{"arch": "swin", "model": "image classifier", "dataset": "fractals drawn by 1,000 iterated function systems, in grey", "train_examples": 147500, "image_size": 64, "crop_scale_min": 0.8, "horizontal_flip": false, "color_jitter": 0.1, "targets": ["maps"], "num_classes": 4, "norm": "layernorm", "norm_position": "pre", "activation": "swiglu", "mlp_ratio": 2, "head_dim": 32, "fused_qkv": false, "bias": "none", "qk_norm": true, "parallel_block": false, "inner_norm": false, "patch_size": [4, 4], "conv_stem": false, "depths": [5, 5, 5], "widths": [80, 160, 320], "loss": "cross_entropy", "init": "kaiming_normal", "residual_init": "none", "optimizer": "muon", "muon_scale": "original", "lr": 0.024, "momentum": 0.85, "nesterov": true, "orthogonalizer": "newton_schulz_5", "adamw_lr_other_params": 0.0029, "grad_clip": 5.0, "steps": 2900, "batch_size": 64, "epochs": 1.3, "lr_schedule": "cosine", "final_lr_fraction": 0, "warmup_steps": 290, "weight_decay": 0.07, "adamw_weight_decay_other_params": 0.05}
Rows from block 10, named by matrix and row number. Rows with one number belong to one neuron. Each number is 200 + 30 x the weight over the matrix's rms, rounded and kept within 0 to 999. All counts start at 0.
# gate: MLP gate (model.blocks.10.mlp.gate.weight, 640x320), inputs 160-319
# fc1: MLP up (model.blocks.10.mlp.fc1.weight, 640x320), inputs 160-319
# fc2: MLP down (model.blocks.10.mlp.fc2.weight, 320x640, transposed), outputs 160-319
gate.615,234,199,210,192,140,284,177,183,169,280,124,166,272,232,198,180,204,264,240,154,178,215,237,311,183,210,189,135,226,198,185,176,185,186,206,182,219,224,278,251,215,233,134,165,173,275,175,199,156,237,207,216,124,179,144,234,166,201,215,266,181,174,168,266,187,140,268,219,228,165,190,250,224,194,155,177,167,246,156,169,181,277,162,201,129,199,203,235,110,178,212,149,172,247,190,159,283,276,187,239,150,165,202,215,148,196,183,181,220,169,190,197,179,241,130,156,196,226,225,179,111,192,162,219,112,174,179,142,241,240,250,220,187,274,228,236,240,216,192,189,124,183,195,188,173,168,206,290,134,137,196,230,213,177,218,106,184,244,178,167
gate.616,159,183,161,138,199,169,225,209,222,161,218,176,206,222,253,176,244,128,179,149,106,164,182,178,127,212,195,139,226,320,247,172,260,300,175,257,167,146,249,131,150,213,210,186,182,157,233,238,223,238,225,185,196,288,168,221,213,135,204,222,175,164,181,187,279,185,162,149,129,244,182,176,226,191,190,189,203,243,145,176,186,191,236,181,233,188,208,167,204,226,269,156,169,137,206,168,260,176,192,197,140,155,205,221,158,155,121,166,181,208,167,212,221,177,167,206,136,163,225,287,235,186,184,157,193,141,200,146,204,211,187,174,223,188,151,219,180,232,233,190,148,180,180,177,193,212,206,222,201,190,210,188,167,237,138,196,193,200,197,190
gate.617,196,168,186,199,192,215,220,226,180,178,213,185,231,191,229,210,199,197,175,184,210,198,197,196,214,171,205,185,183,221,200,188,224,191,199,199,174,223,199,207,223,188,195,229,166,207,225,213,187,216,226,193,190,184,162,184,244,187,185,197,204,221,196,183,234,197,227,221,201,187,209,215,195,193,225,194,190,195,218,197,170,175,208,202,210,218,190,212,202,171,221,173,179,171,188,206,196,202,220,209,198,184,170,207,197,214,180,181,200,222,177,189,213,209,198,207,176,211,192,181,184,188,186,183,195,208,196,188,231,160,222,194,144,162,219,173,207,206,214,156,212,203,204,190,208,169,208,184,191,218,191,243,179,199,169,185,192,189,211,208
gate.618,220,226,185,239,196,171,187,208,125,275,212,179,189,163,219,252,159,179,210,176,197,129,202,160,220,205,238,213,191,162,126,196,239,171,191,224,221,203,175,277,204,150,215,224,176,136,215,185,221,224,227,247,198,223,249,166,215,166,241,184,183,185,190,201,212,196,203,189,169,200,233,129,214,235,130,210,250,222,214,233,189,161,195,200,233,206,167,198,245,217,221,208,186,88,165,160,158,207,194,194,249,212,203,248,209,135,177,228,247,181,150,172,132,217,178,178,210,164,221,134,125,248,207,201,208,214,191,223,185,248,154,201,180,205,258,288,166,230,206,168,192,149,229,190,215,170,217,236,264,234,243,251,226,197,217,188,178,198,172,235
gate.619,199,190,223,235,206,175,199,216,222,195,205,194,217,244,201,219,209,184,214,186,203,209,187,226,196,171,206,223,246,213,225,192,192,175,229,224,201,186,219,184,212,208,192,207,219,173,217,217,204,175,206,195,202,191,216,228,225,204,217,188,234,188,198,241,162,189,179,208,219,192,203,175,212,185,194,205,178,202,220,188,191,203,223,203,225,178,182,190,205,228,195,213,185,183,242,210,198,211,211,182,196,192,205,198,223,215,222,195,171,218,183,208,190,207,185,198,171,227,214,170,211,209,204,221,185,200,205,202,203,191,183,189,201,182,197,211,172,226,176,202,208,185,188,185,211,197,225,191,207,230,200,197,202,213,211,186,203,232,197,195
gate.620,205,221,173,208,182,212,180,172,188,215,189,242,201,214,232,204,156,205,217,233,228,186,185,222,191,217,201,178,204,158,223,218,197,195,237,246,225,191,211,239,206,178,190,202,210,204,237,223,185,201,188,196,218,215,179,163,232,186,177,191,192,197,205,196,243,200,188,191,222,234,239,201,219,174,244,238,243,198,176,207,241,195,185,225,211,231,180,171,185,196,174,166,176,148,217,178,206,197,246,182,206,208,194,185,234,181,218,190,218,199,203,208,187,191,191,212,173,168,199,158,139,209,188,186,205,214,185,210,195,211,261,199,191,199,249,221,162,234,210,182,224,176,170,172,209,202,195,202,212,184,213,194,142,197,212,176,218,217,191,206
fc1.615,180,184,162,215,118,229,193,221,154,254,135,221,249,191,186,178,161,273,229,168,194,208,239,279,214,256,202,144,164,180,218,241,251,155,169,171,228,204,236,259,203,225,202,191,201,330,228,227,129,206,219,167,148,183,157,219,197,228,214,230,236,168,139,278,194,155,210,192,204,178,225,258,265,209,112,227,176,240,182,213,154,301,171,195,114,223,203,230,156,155,243,150,183,247,187,172,259,222,212,228,153,188,270,195,167,172,204,202,166,190,151,200,194,243,99,173,177,176,238,204,122,183,209,228,82,233,154,149,227,250,231,197,151,238,213,232,190,199,225,189,132,214,157,153,201,174,193,273,170,140,176,244,192,184,188,107,188,232,167,198
fc1.616,234,188,203,290,228,197,269,197,141,285,211,190,211,217,180,225,146,261,232,190,216,166,189,210,235,210,206,232,151,136,209,195,155,151,190,189,238,200,147,289,205,176,178,232,231,230,160,201,197,168,186,139,161,180,172,185,187,311,260,189,183,146,219,188,154,232,193,227,251,150,272,193,182,182,216,268,171,146,209,259,230,220,193,226,110,166,168,166,265,170,189,252,176,221,198,224,205,201,237,200,244,208,167,198,236,264,238,164,252,176,215,223,160,275,286,206,211,253,214,216,196,247,174,243,165,187,210,238,141,178,212,209,150,226,230,236,197,175,190,212,170,194,180,261,213,173,130,218,222,290,59,198,196,195,188,139,206,238,182,202
fc1.617,223,230,204,191,194,189,194,177,192,253,174,220,199,244,184,200,191,199,215,183,214,176,203,224,184,181,231,193,208,188,203,211,208,225,185,216,235,208,212,200,211,204,195,175,236,200,163,229,183,184,204,217,205,192,213,205,239,208,209,209,201,216,203,185,189,224,202,170,212,205,196,203,177,188,203,210,229,168,210,208,211,184,216,222,199,207,204,214,185,223,223,192,185,201,189,186,188,211,199,208,218,203,207,221,195,210,203,218,209,210,196,220,208,226,214,206,218,233,201,203,202,179,200,234,195,199,226,189,159,210,179,223,232,174,214,228,192,183,199,194,206,218,216,213,199,196,166,219,211,211,161,179,192,187,210,228,193,182,189,184
fc1.618,207,150,170,137,198,228,202,180,204,192,165,223,249,138,114,138,177,231,167,290,230,259,210,214,184,177,225,178,161,172,257,247,171,248,212,221,200,219,247,188,189,226,202,279,194,229,183,148,211,230,178,131,238,195,238,146,230,158,128,176,252,245,147,198,204,163,176,204,234,212,124,192,235,209,205,206,173,304,182,232,230,273,150,191,185,238,154,292,171,152,135,191,203,215,208,273,222,218,218,190,186,200,264,176,178,225,141,273,221,215,219,167,275,189,164,243,162,206,152,171,255,145,181,134,150,261,197,208,210,142,149,184,191,126,231,112,198,125,246,204,233,188,172,179,211,172,191,134,173,154,240,302,128,153,154,178,230,233,209,168
fc1.619,199,195,207,238,194,199,173,196,209,188,190,175,198,207,226,177,181,194,211,184,199,219,183,199,188,204,202,184,230,204,191,199,175,193,212,194,189,193,199,211,218,217,219,171,185,228,209,186,219,176,212,189,202,199,205,227,200,192,207,183,221,198,215,203,164,174,185,215,201,205,215,214,226,226,195,200,181,199,181,189,182,194,206,204,214,198,224,190,178,217,209,209,219,232,223,198,175,205,198,201,214,223,160,205,199,195,199,202,200,217,199,197,164,180,221,221,198,207,203,211,193,203,222,213,203,199,203,204,199,180,203,184,220,161,207,188,195,173,192,211,210,192,194,214,198,201,219,193,197,221,188,193,181,212,214,176,215,162,199,190
fc1.620,205,186,214,199,205,167,211,207,197,193,212,166,229,175,237,209,197,234,212,186,156,208,193,193,167,193,193,198,181,223,194,172,167,187,170,195,207,174,200,214,188,194,167,238,208,212,184,174,221,201,211,183,188,183,206,169,183,209,214,200,201,197,223,211,174,154,228,194,186,154,205,211,171,209,172,221,189,206,184,215,191,187,184,166,242,173,239,203,175,195,196,212,231,194,177,208,191,200,214,184,202,218,205,202,206,225,194,204,197,203,183,187,207,234,162,229,232,212,178,204,217,182,225,217,202,182,191,231,194,215,190,207,194,194,216,190,199,191,187,251,193,185,196,181,185,216,198,183,213,205,189,194,223,192,193,192,200,217,221,213
fc2.615,150,209,161,192,234,237,217,222,214,215,227,210,144,201,228,190,183,188,206,239,170,192,210,135,183,225,233,288,297,211,146,298,126,167,234,234,185,143,165,273,184,212,239,148,197,213,281,171,207,145,190,153,198,189,190,241,209,234,144,210,239,137,173,208,205,210,198,229,226,170,168,197,191,169,207,245,227,208,223,215,212,205,299,259,224,203,184,200,229,168,84,217,149,232,300,204,121,180,214,231,180,218,195,208,261,144,135,181,246,237,252,209,238,103,227,198,209,200,158,167,171,239,148,217,165,151,150,198,241,257,262,143,199,149,200,128,152,179,251,173,168,186,252,184,193,211,196,142,248,157,194,194,58,252,174,191,212,251,184,250
fc2.616,117,153,174,202,169,211,214,179,97,217,175,203,188,249,213,249,174,152,182,187,205,222,210,307,216,156,244,225,222,341,292,197,172,138,228,218,188,213,195,102,164,195,150,205,128,137,157,123,227,136,219,140,199,178,194,229,283,199,249,190,185,163,249,171,92,208,157,177,255,165,138,159,200,264,187,220,188,187,261,246,172,140,192,168,214,259,218,208,244,96,160,221,231,115,217,162,186,146,216,185,144,185,149,205,160,263,226,205,175,174,188,287,247,260,246,212,216,279,214,233,156,215,181,148,129,120,136,205,232,222,246,224,221,208,263,250,176,165,128,162,178,139,244,251,239,195,202,281,192,262,169,214,232,173,259,220,247,205,167,167
fc2.617,199,205,227,219,177,203,214,197,223,231,196,171,204,175,178,199,217,230,209,235,209,215,221,183,221,203,210,186,205,212,188,211,193,205,206,205,188,224,172,197,210,222,188,199,205,168,208,232,197,186,190,214,197,182,192,230,215,205,201,163,249,190,170,211,180,213,185,189,203,192,230,217,211,204,202,165,194,195,176,240,183,181,213,192,208,215,240,192,176,207,214,196,207,228,197,200,181,182,182,164,179,232,239,234,209,214,200,213,209,192,239,199,210,203,203,181,162,217,170,222,179,180,200,189,170,199,211,195,163,204,212,187,189,204,183,191,206,182,200,203,219,199,174,188,224,175,208,218,189,182,190,232,230,191,213,196,197,184,214,188
fc2.618,211,116,138,182,277,190,229,224,235,179,168,215,178,167,177,192,246,166,261,192,141,231,225,173,247,171,190,198,121,275,212,214,171,213,138,287,208,196,203,162,228,269,170,305,173,241,143,224,255,173,123,202,184,217,129,147,271,179,235,219,174,283,205,138,154,169,194,139,224,142,245,233,174,212,233,186,253,227,230,242,222,156,143,155,242,175,181,149,153,206,222,174,190,162,176,209,228,242,197,128,217,187,244,204,216,146,141,188,221,255,128,189,193,225,136,212,172,175,220,192,274,164,224,111,262,198,235,210,196,219,167,237,189,218,212,212,256,216,198,264,169,188,196,198,177,183,240,129,213,155,245,226,241,190,197,196,218,151,259,233
fc2.619,207,205,183,187,205,196,196,201,210,210,208,199,217,191,210,187,177,237,197,185,203,217,167,182,230,169,212,194,206,206,210,212,197,198,209,179,219,198,196,221,204,222,220,194,197,203,192,181,191,175,184,196,177,216,182,186,191,211,203,217,204,195,190,210,215,198,188,211,201,207,212,246,188,206,202,206,176,185,188,206,209,187,193,226,228,207,217,190,200,222,206,217,222,220,196,201,170,211,162,219,199,209,174,186,195,212,190,210,215,191,226,216,186,202,192,205,182,210,180,186,217,214,194,199,193,188,159,219,235,196,208,182,198,177,205,190,199,203,196,199,189,183,182,200,228,193,213,211,194,184,206,227,176,200,184,216,224,203,228,179
fc2.620,170,202,187,193,193,229,171,211,191,213,196,234,210,215,188,191,194,231,197,188,221,192,226,229,178,174,188,209,191,196,199,223,213,192,225,206,215,210,184,225,228,215,175,216,227,218,205,202,205,208,216,157,194,216,197,156,196,192,174,135,192,196,181,194,191,182,181,188,178,202,209,198,197,185,204,219,212,222,181,198,228,204,192,192,203,204,182,204,165,180,211,206,203,173,217,195,243,210,231,184,214,211,177,205,225,221,203,225,208,188,186,229,186,187,159,198,204,166,221,176,162,180,165,202,204,212,196,226,194,171,189,191,191,155,173,167,174,203,168,231,212,203,176,196,195,195,176,207,165,223,198,200,203,205,179,191,207,230,206,184